From a checkpoint of a small contrastive audio-text model: text encoder activation silu.
Rows from block 6 of the audio encoder of a small contrastive audio-text model, named by matrix and row number. Rows with one number belong to one channel. Each number is 128 + 24 x the weight over its row's rms, rounded and kept within 0 to 255. All counts start at 0. Numbers have three digits each.
After each channel's rows are labels from the 100 clips, of 14848, where the channel reaches its highest value: "lies over" is the class under the peak. Only what is clearly more common there than usual is listed. The data: babble in 24 made-up languages, each with its own sounds, syllables and stress or tones, from a formant synthesiser. In brackets: how many of the 100.
# convs0: first width-9 conv (encoder.blocks.6.convs.0.weight, 96x96x9, each kernel summed), inputs 0-95
# convs1: second width-9 conv (encoder.blocks.6.convs.1.weight, 96x96x9, transposed, each kernel summed), outputs 0-95

convs0.2:122108118101107106089123105084098132093129156171106116145087111136172136159112082135102149114096117116144125119148127152195107150131123121151123102115126153093121115137103063136082123133117125106115124139113156116115100103112108136164108154153130096129136154115075144153119168146127100118
convs1.2:153089143144078113122176190146129116131148124091158121108143127146105087128112119113139116138146147124131136135153135089127148116123154130117098157148116055154142083125090117141108140117125141134133138134106148094113067145111128142161126164112105148103108102119122150138123126107192156101
lies over: /t˭/ (39)

convs0.46:146136138181110149142145122119122121109098149145104162139146121129136125167133123108126171149139114120181133124108123124130152155153106116160108110128113111112125105110142170157113142138158110106128126120193123152181191104125151147134168148124177145115092174143112132146085153158087128118
convs1.46:129134110099158101107134127111114117132181131125131070091118126147122095078101134151150114113110113107073138113176117141141119074107147151118132167117114146167133156122110102101123142125107102154116155120107135084077071141091120137164119123106111133135136088089130108127117126112111125144
lies over: /ʌ/ (41)

convs0.82:125083155156105136110166140153135154134106173109118127135159075165119131150131123128139094097151181137171090102154114137111111167143150137129128142141132137130086114108124128160103108099132145127115135118120143076126131152167124147118119186114114170103116166155121086162137112094119153133
convs1.82:142171111151140137116149102098081130107087098150114128116131140061085113107103124148144142160127108093103185160078134136119150097101109134145132146135118119169145123169093143096136131166145100107158181130119113138132145093114113086155127157121159126152122138127127153146124125128128113118
lies over: /k/ (34)

convs0.44:142118132139144134146113177166109100153125085144117101164126125131124135131112073150153120142134141157080103095079132093091113170132116136150153148165097128135120130104132135089122060099146142128088092137157120112155097105133104175149134129136144094107140104133119102111154134123107119150
convs1.44:137116181092116199142099127138117147070117132136092086088125135118138120105097139124139128126107080155126111144142120126121105101122150118097149155135143133145139099128103145167107114175175129116127096104125081117122119103154087125127097145125122127123131119128178150122081127090142099138
lies over: /æ/ (51)

convs0.83:142160121124106155126123122167108169109095121097076176120099116138151096155133123127173124126115117137104145149080151131136157122129136123159147094106179156120083114112123168100164120140155121182092108117136125150146123112143115089117118120089102151142111127136082086136124144154133145108
convs1.83:119150124112155089146153149105106074133129133148193107092151106122130130130124152165127126129145117129124153129172147132111106121156122159079159146163123116135184118149150070123123107129150154094105103087111154103126127089100112161144109142099116120145105127072132122148147107110134109137
lies over: /ʌ/ (34)

convs0.88:128113112178146106121137107114139142132161109113078108153110115135132135180107159107086127180135099134164110115110154088127118166139115118124113091069145116153108135147128101144133141131150118100135104092160127107162181114123120150135114143109177114080098140102122140142137176124111123133
convs1.88:128154165058152139109157126119100133150175157151136103129147132125111122097125112166151120097090141173118126114124127155085124104103141159100123136132134085105099104133130168115091144095083167131123166149144116104107086132151077129125126137105122112140153106114123128139161148135127117174
lies over: /ç/ (44)

convs0.32:134173086107174125145174102132106105110156135139108169135113159105139186135100104163134119157096103108150119170105100107167154113162138119111143110136153139097155090110156157133145106152120115102129109150144088089148106128108137113106117092120135097146112145130137127111103098112145112091
convs1.32:117110200170125085122111112128135150153148104145118113142147131122152076142123099091145113086171122103123161112151150154068131158124109131159100097147094143099142136131149128125104147092154154133119137102155116143122151130150132129123125127116093129109101131148136157101181137110105168160
lies over: /ɔɪ/ (35)

convs0.25:103157156113141136120125138128151138117140125156107103095120123112141132124119123124124176123101178096120115142134122118150106119087175132146156093077125118121134124137131128144110140159105108148150090146150128103088124131129099112083119094085096122127090138103194099152098160196152134147
convs1.25:172116116154087088156153110105100156135128131128122100110123124134168136122134175085104089121157098139115134099073124147095161150096097130142099142148094130071146146099132118128145134129168148129117104094125126129142113120141095125126145146121117137089149154130100170113166117107101174145
lies over: /ə/ (41)

convs0.89:148128076124182164093100110103114121118141148101104140093137138116131097136186126096081118142091134129120154091129113101108092104116092130130188137157123064115182121114146117131182114118118083137147113138132140142129144124173135121113130129095138131133129118121154113114106129128154126118
convs1.89:157135124163070079152118116131116122120114116116136112125107122177145123131112146150097119131149100120092104120151080143116126143136161107125080128122122190092091095126114151104096097101120150143126170105152110114108071107122114113140097134103127127142087131119100114128154109136071125117
lies over: /ǃ/ (58)

convs0.22:107135108109129109154140167142079114116146098105087118131122123111157145136152116123114085132121133114125172088137126193139108107112126126134118149097158129072137142116168170109085110163157116096131124108130129088108138086134142142140139105084111114108119154135131131172169087147163125129
convs1.22:146123166147116131148151072115098145138106167135134137104093107112157133146102090121117157134162112106101092117139130106082131175082126187169091102156126129154115124128075104133137107131130166153144136157115102130109136110119125147146099142165126151134130093128076139128097145106128119146
lies over: /ɔɪ/ (97)

convs0.92:097154135126123121158126092147114117125162112142118133137141130142144072130128121136116122111157129101142170167117120103151146128123162115118128112127107142081101120092119085155097137099158133117139152130056134096138159120141133064066088161116111121121149126124108168164120127155108125162
convs1.92:133127114128180122122134138148101100138131106141141160109175116091128153103122141111094130145112162149130066146098137077132107106144143061125124105136125108084173140144131132108142145158136105116112085152148161157163132126116106161150198082139131136140126131122139129120120106152119115130
lies over: /e/ (29)

convs0.19:116110145104114127107126180152146129108120169113135107149111071151136150104124119126120153095123157100109112123135128119127106149124092172100104153150124175104094116123119131170134103121102118117102130082135174081131108162117131116067140124160095126155124127145191129137131110165160120129
convs1.19:185160110146100132126142111113110149153132106161117123097145160108110088140157131150163093137121129100134111100133095145102156132107146072170112108111149097138144134130150133093123140176126152165143123106132108113141156114146087126121138122159163122084114114141138125132069087108128170105
lies over: /ʊ/ (58)

convs0.72:146120116111168150117115134108117147108156104116122132117120148155141176105123148112165136086117161069087122105125097130147076138083097096153130099107137168161167140102156096121121098110114135134167119119097111159097099137155112113128093085138157147148100116124126137172138143143133119148
convs1.72:138082147161085100160147146168167103124132167169132096100136066140134102107114118150103120146114158128121166133100129141093103126113143128081126125175131107120119085141114155132110175159154120120129151127113107134118122108093152145108148146148127150115177128111106105098149120134106139088
lies over: /ǃ/ (40)

convs0.21:129098144116159115138136094101136139075087107121128141134093102136133082101139120145124157155122084118142135154098116132115105094131133106160078141153165132105147151169167148150118144093124130093165098109154090125129116118141133117107065117133095116122144127149088117153110095089117127156
convs1.21:119165126085112185120155140127131149144122103133149140147119135089119158117101151138117138088123121157103142087183100135115154177115106109119180156111085138157119110096077119119133126095141123136140158132079118082103116156142104117154166133106146141114100141143152111138140148136122105102
lies over: /ɑ/ (35); /ɔɪ/ (33)

convs0.14:167103118124123120162112143129114118138131111110129159102157132092140133128148117093100197124137134121107161139114112163096121081074082116104107180135131107119172132159141106107133130114124065130128100137145156140130151132131082148113162140116129100160149148108118100146160169137118150109
convs1.14:170141127118154111121167137125143128149154104120155120152098151185121135146094126200169116110106115128119158135138098113160142132103154120147071125135128098099112136098156129114098166131101190152120134100148142127109140125099139137159139099121166120089083117140110127105133129145140100154
lies over: /ǃ/ (53)

convs0.93:122097112103180126141145156148139137132133175132135131133122105105120172135123158128116087130141141129096135116126155202091150134134131138115135131151171137225169135120120146107102111114105150133124142148125146123105132114146159170150146146116136121124144132110131087083118133124101178134
convs1.93:107099113161096108116119129145153126117125116116122109120142125136147106142087087128124213147090146127132117132113122110149127106129135112140128153110159119054082115132107135164144143107180125127122099176128094168138121123122124094148098144145091128130141140124090158153125097113138078122
lies over: /ɑ/ (79)

convs0.34:169108117131132127141141142175128162136116157125139114138142135143182166136093134097145112109121096130148132106079140088137106191153107124097141094151188096145073082134158122171108101105143162127124130144144118086128154118137138122135125131150160154135126119154092134117148109112122115117
convs1.34:097141141137111142101142113109117152096131141158118084072106108062100108131148126120124158149119100125131159145153141183090123097112103184133119163133103163104159126159079125093131131147130132112119153101135098152098099109123118099116141171126115104096131130153131116129141151125097099131
lies over: /oʊ/ (27)

convs0.90:099149148084087137138122127097101147106101173118108145129093137167143128075083172137123154135175143123110122161110123125135130166106110156124127161125105099168120122128146135152111158102127099112134126121146130116139102161131070131105144135146087111109074103115097102107165142123122149143
convs1.90:154113142137106136134177165168152154099129128118151134081153110086071150142104149129138147094104108099122160144120105120131120134100147117143115133141106133106139132140126066158124081104087150121135101181160111118102121137133154122125127112126192158094175132137114113138129122118096124112
lies over: /aʊ/ (43)

convs0.15:104156143096150127140116081116154127130154111148088136117169096128108145167120120175126105137113135075126106126101133115113168116114109144157111102122140126123140108127152132135121127190125101103131129101159176120097094118129065148159129107124170107138134157102155142148143131107102120070
convs1.15:107091132192175139092179122112125147148141100117061118142094096189128140124141120136128112129156138169128134108128121090127093137099116138113116123145073126131093100119139140108143117083176161170148147135120127129149122098116104112142113103123137139104116110141102122118159161117128118121
lies over: /k˭/ (36)

convs0.77:112123086095143128138139199182165110140105174121132139133138150133130129134135123117158095133095121105127137141112130105122135116119149148109146109147126178156144133098130114134073154153151088167154119117138099169133129118111092115106132077108102159153118168114141151135118108085115117170
convs1.77:141166144164137106109125077088131158096095115090117087146084125143118141107133136134132128128140112143130159121152069172106118137091121109143136097136124081114142120137124107105156146116131130089121129153089086091073136104106140135138103138123165134147106115102150130155145122152150118073
lies over: /ǃ/ (68)

convs0.79:103094147119136089093080124157107136127149144051121154131114163102135155124126092103115111138143122143115089104097082123103140141105139121111125167113127149108146134104131128160110121150165145151111135071146107142127140129098116126109098175125096102102155138125142179142107106141082126120
convs1.79:132133130146169152071139143132133145100144091191132113129125136143137133108160171136103090097127141126134108094116163121129135139156123128148094105115116147145134121161139071107148134135093135081135127159119135090113110122107131175132120154136158127135106107092110105168099131153201125143
lies over: /ǃ/ (45)

convs0.56:162166090130118172083135160095109151136159184131125127106122161122097169121146110156115124122119139103127132104126186156106124173160154151124111157138135145122118135142114129127111129114152130074102163153145112078129165128162123128173142165144107159106132137109129127111128115152145086115
convs1.56:101131156137118102104167124102098124112142116166132102151163114091159108145103171088114156117137093125117114127120125112142117129101152091174106133162112130082123114149127134141144066109108106113136091147119099101119094095134101091120082125145106086112101129115146140103139092109155137089
lies over: /ʊ/ (37)

convs0.49:107091149139176135104111103139115089116117154131118148107143133127145120115132110129139139109070114113097133155137157124136103133139159124114156109141130135094177132125117121103096134131074119174109147163200117188097144082120118087140148132128100140156096130104128114139090111100124142149
convs1.49:171125088156107088169130102101179082115114116104189084111106128147123097122111116129109111108133140118103127129166155141152136068161133108125148101152130106166089140129139119134122095141159093097115149145109117112150085110119136162146119149120151143140156137137111115125111103155161117109
lies over: /ǃ/ (70)

convs0.1:102130140087132121128125139121155135155182150100111101131124116083135163120176139099124108130147130117156128135129107156107110129116105134134102167135141126123138106138113140151113145187130085125127147105064195111131166073106099131127169114180140136142123103125128136157108147125095112110
convs1.1:106109105113120108126131129151085119149055123151096111118133172148110123096122104124096106128131074104165137109109147132155145115115158157150119124106157116121157084143144108139123106103108104159112138129131149119149152115138144137121102144162122103076102132111082184159128128132137180093
lies over: /ɔɪ/ (38); /aɪ/ (33)

convs0.81:175155116170139150128131107140143118090109102104165143140109110123144094090146142160135118144153115117092145137125116159099110089132117135168142156135121134116174159184125116122167132160095155164131116101117101169125144104062112115163135143124119141116110155163125106141131121125118174163
convs1.81:095088097067153136148109140115112121125131124174141107119120104138123148142116098147167118131103126161151155103118106103148148155130126110119125102095171120169116097103120133102136113086161053126139148114143090163110136128161122135149120130139167154165114144120139147138112169137103085142
lies over: /ɑ/ (38)

convs0.27:110125118143139125156104114102081162120111161110145186126131173140137149155149071147150126062136135134092125134108106110127143106132110123142142140151081119130177113110119138126128163121156101132124120096112089129093111168110153120127116137138188123124102117161178141147093117118124118106
convs1.27:144155151181113112162151156164091084114126127144152152135124104081149122123164118123133120181138105160174139122111121114105148154122146098131116111112172117119111150150106093172130112123108174106132144133138121096162124106140069134112127130089133133129130144125103137146149112170172126168
lies over: /aɪ/ (28); /e/ (26)

convs0.52:161126117137111096111131129152150162119105130122171130122119093159126056153093105132128077163121086104118127108129136084121126129157158176124124138106117150155114153153091169142151163122128139134107093139105179129175153124115127130114090095140099159150126140151159100111123123121135146143
convs1.52:128089110099104155153140161107078127127100161133107125144110149107128171129160112134127145105144145160124135129118122153069155128107098115152148113119212101104131094139142100124077084147122118108137126098169137136124134108151105105082126161126131137099138132109080133128126148131162140130
lies over: /ɔ̃/ (25)

convs0.63:119128166171128116149125169133137147121134135134131116141089154109135100135124139113101159077171133139159144150121150120123136164151079119156089141117109149137144127114107105100146173161168158132146107157120085120141128164135140179154129173131122130125146138176144165182141149148150104116
convs1.63:141130090073154095118142107136143087104123129103065112093160098146109124116127110132160085163084122103107136150146149129165092095142120144084112121164126125135111129120136119139111106104106080105147114105090154141127173102133141105122116103136122090138126119096125085106091112135145120136
lies over: /ɹ/ (26)

convs0.36:094148121107102168116133147128134104117135140152167135134155132115109136130124135101143155135118130111121123084128123094118108135128106110118096091136137118122166137093124130106108132135088130092125190108063110154128104168102094097117209112155129152094134095134133075147115153098126130122
convs1.36:157116145171104096137107148145096139082125106129093110141131153120139118153124140099103149126143131148133101102119122167117108159122120143119184137131086113158131114216083135146161155122118121125149071129105132120113134106127167174104106122170133123116091122132097131116160149147131123127
lies over: /ɔɪ/ (55)

convs0.80:113095125123103100137130106140184081114094079113108105087114122154146108167158159123137110167116138125131129139114143120114120151120120150126133130068130128148136143110163131128115123125127095104082095135075112127128127134164114089156135089093111111089114099164133100141155143141074118111
convs1.80:108115095155107135111183148136089133115159131116134137107120156103149156113102130163110137089136154125128138128134169118135105103110132095128093109149124139117147161142108104150095132105097133167080158112122145145152097062152147135156106139087106118116092088108101088118110143089129156108
lies over: /k/ (78)

convs0.94:149139119149077122108157134102134139130152066131089082120115114119140142113101138163119115116117126154154140133156143148108102152134076126118117144117117142146097115167105134094128158125092090103064152115104118115091120100199123137143112156110114108116120092139132109131114167118126087131
convs1.94:092118138103151128162154111122131154095106147150119101124113142116123135105083111108108114162151152128132170175104162149116111118050156158074108150097099112129141119120122123126098101144133100135117127116150139100156166163148130106156152106140127104101130134163068129107094126112125135143
lies over: /tʃ/ (67)

convs0.73:121129099111106133100123097159133151116129101163129133133150096118081137152110114131145124132146136180154136089150092103156118111099079113130124107092166142167129098108143146151092137117094161136154096149087115100159111115121105138109132077126119128130155125122138153086097088104155082117
convs1.73:133153134137130107138097156113118135210124171110144093170110120099130127138154097132125131140117109088177084181143138176111100151137139140125122114155127138127119159118084121137149098143180123147158128119107069097117135145129121124140168145154146099138122161137114131141137137108123154156
lies over: /ɔɪ/ (34); /ɔ̃/ (28)

convs0.26:174116092108141176143123123171128142131104154156169141130157161142131162137134133127131141136144123128138158119148138080117099132098158104132133143128160111152108102148136173143149073115146190158123113137121110138104141129127181105137100066160149140133111110130158129156105104122139130083
convs1.26:131104156136122097133152127116162142136131132143143145142099100127125103110135115172119107110165138144147062102106150147080098147110131125112152070160159115127108125126102099135194133140137121132117114147107127112131073135124114099139165154131123092118139119155093122095163140092108165172
lies over: /tʃ/ (58)

convs0.12:096136095103168136184101162095104113084101113125119157108156136142129113125099122090095201159126120126137121156133101125104126123133093159132095133144135126116111166141099088111139191118120124087128122138145108142139107149105105147145091138117138124113160121157144157168154142120128122155
convs1.12:145110115124145116102146117154182147137156138142126151147123108114117155124099118180132145113153085169149169084168149144139135121117137108157136139115139169136133123095149110152116094110095155126082107173129132124122155087108130101082133105126113109109141167119119137101104133159060142135
lies over: /aʊ/ (46); /a/ (26)

convs0.74:127125095171179122107110121099135120135142152131094126087154150106149135125137132154100083132124165111155109094126101098137126085114091142123127143130103122129112132117145118122102102167119093143131082147156155122182151113094059104118097172139107143126102109152121103142116161120125140164
convs1.74:173121136072063160149096130130085137119116136162098102146089133178102121125111111118141136157114132136140130154094144111069134117146168155144123126135113130092131151113115162127154108137140135125129172124112106158123143147137155134106139104101171088091139110116146179107123133147160120120
lies over: /æ/ (71)

convs0.85:162110114140142129135122118142140068113096178158145140164142104144158133113137165168156205152099123110168097095137108122126120130131126099105111132130151148110114102119138143129098128114138132169125086099118130110147114117155128141082113137142097117181150159117126128143126178094138113156
convs1.85:094130147143095150111098153086125202114137125114162122107091163110098116126154090145097098107109119120120132140107089120089138127098143116130166120152073133118112151093104117126155112147097113091134140162156106122086119134103132122127172096169147117086104116129125136112125105141131127100
lies over: /aɪ/ (65); /aʊ/ (27)

convs0.69:157133113122139159091145161093120111143089111121141102153126127139125144083128127138117128147120124156131154123110174114145106114113187119156128146153141143131114116133134164144119105108081126125124124121178126112150114092189158134074120100157148146139081073157086159114101117158130118121
convs1.69:112107134146145139170112135095166104138103153142122139160133119128085146106121103092107172127143111139146156115100139146055143140118117119152133082095112087116103133109103120108083159159133127127109108125169127098058141148084139164150146154115126122155111103133119141108109122099123117124
lies over: /ɑ/ (42)

convs0.6:100133089105122129114124143166126173154133138136137107112117137160104128117110139148109105124149142131102146154109078110122110149162100119086118137147091149159085117096119139126093143109115149106143118085091067147124171101077102136170176091105101119119138123165121124107143131142126097124
convs1.6:133137160125187103129137129122116116117129158076133125113107103114144139134110118122180123113107108140164147153129135184089103167118144151144143121145144160087144101137134159124145104116162129100115121180150141116141179158129155109105147137168137127105116121113112140084184126129104180133
lies over: /ç/ (49)

convs0.24:139154119139102093126126098136122170128054134143142140137124124138109133158146102117152126146143121115141085123140163127143095114163067158124136131093172113138110126093107088093108120128104130090110121137104150169116103138099139087128130114148152129078171108186126129136105133144132113097
convs1.24:080140124123124146170118166096094133112120126141137213151122122073135124114100090155133156136127096109165141093098141113126121140113120142135105121143124125094122109141114144115121119110129115098116177100110139127107162107115142145133122115132133141151157084092144133151120147178121198108
lies over: /ts/ (40)

convs0.48:114127110129121119135131076131134144105094180153081122138110118098134140149107171132152172147115110115158113139187121164154111130154077113174102109154117117107134126072175107150137127119098140098161148081096155111126127136134100113126132105128091113124152103132137142157107135130146128156
convs1.48:132119156101111130132168177143128155091148077158139150130140104119128108122126131130099157134119139124121127117047141161111159159115083142102110156109109130162165163185146112096127109125104136139143129149131047145137124122125127154119116140099148139135113137109147141130118172140141149118
lies over: /ɔ̃/ (32); /aʊ/ (29)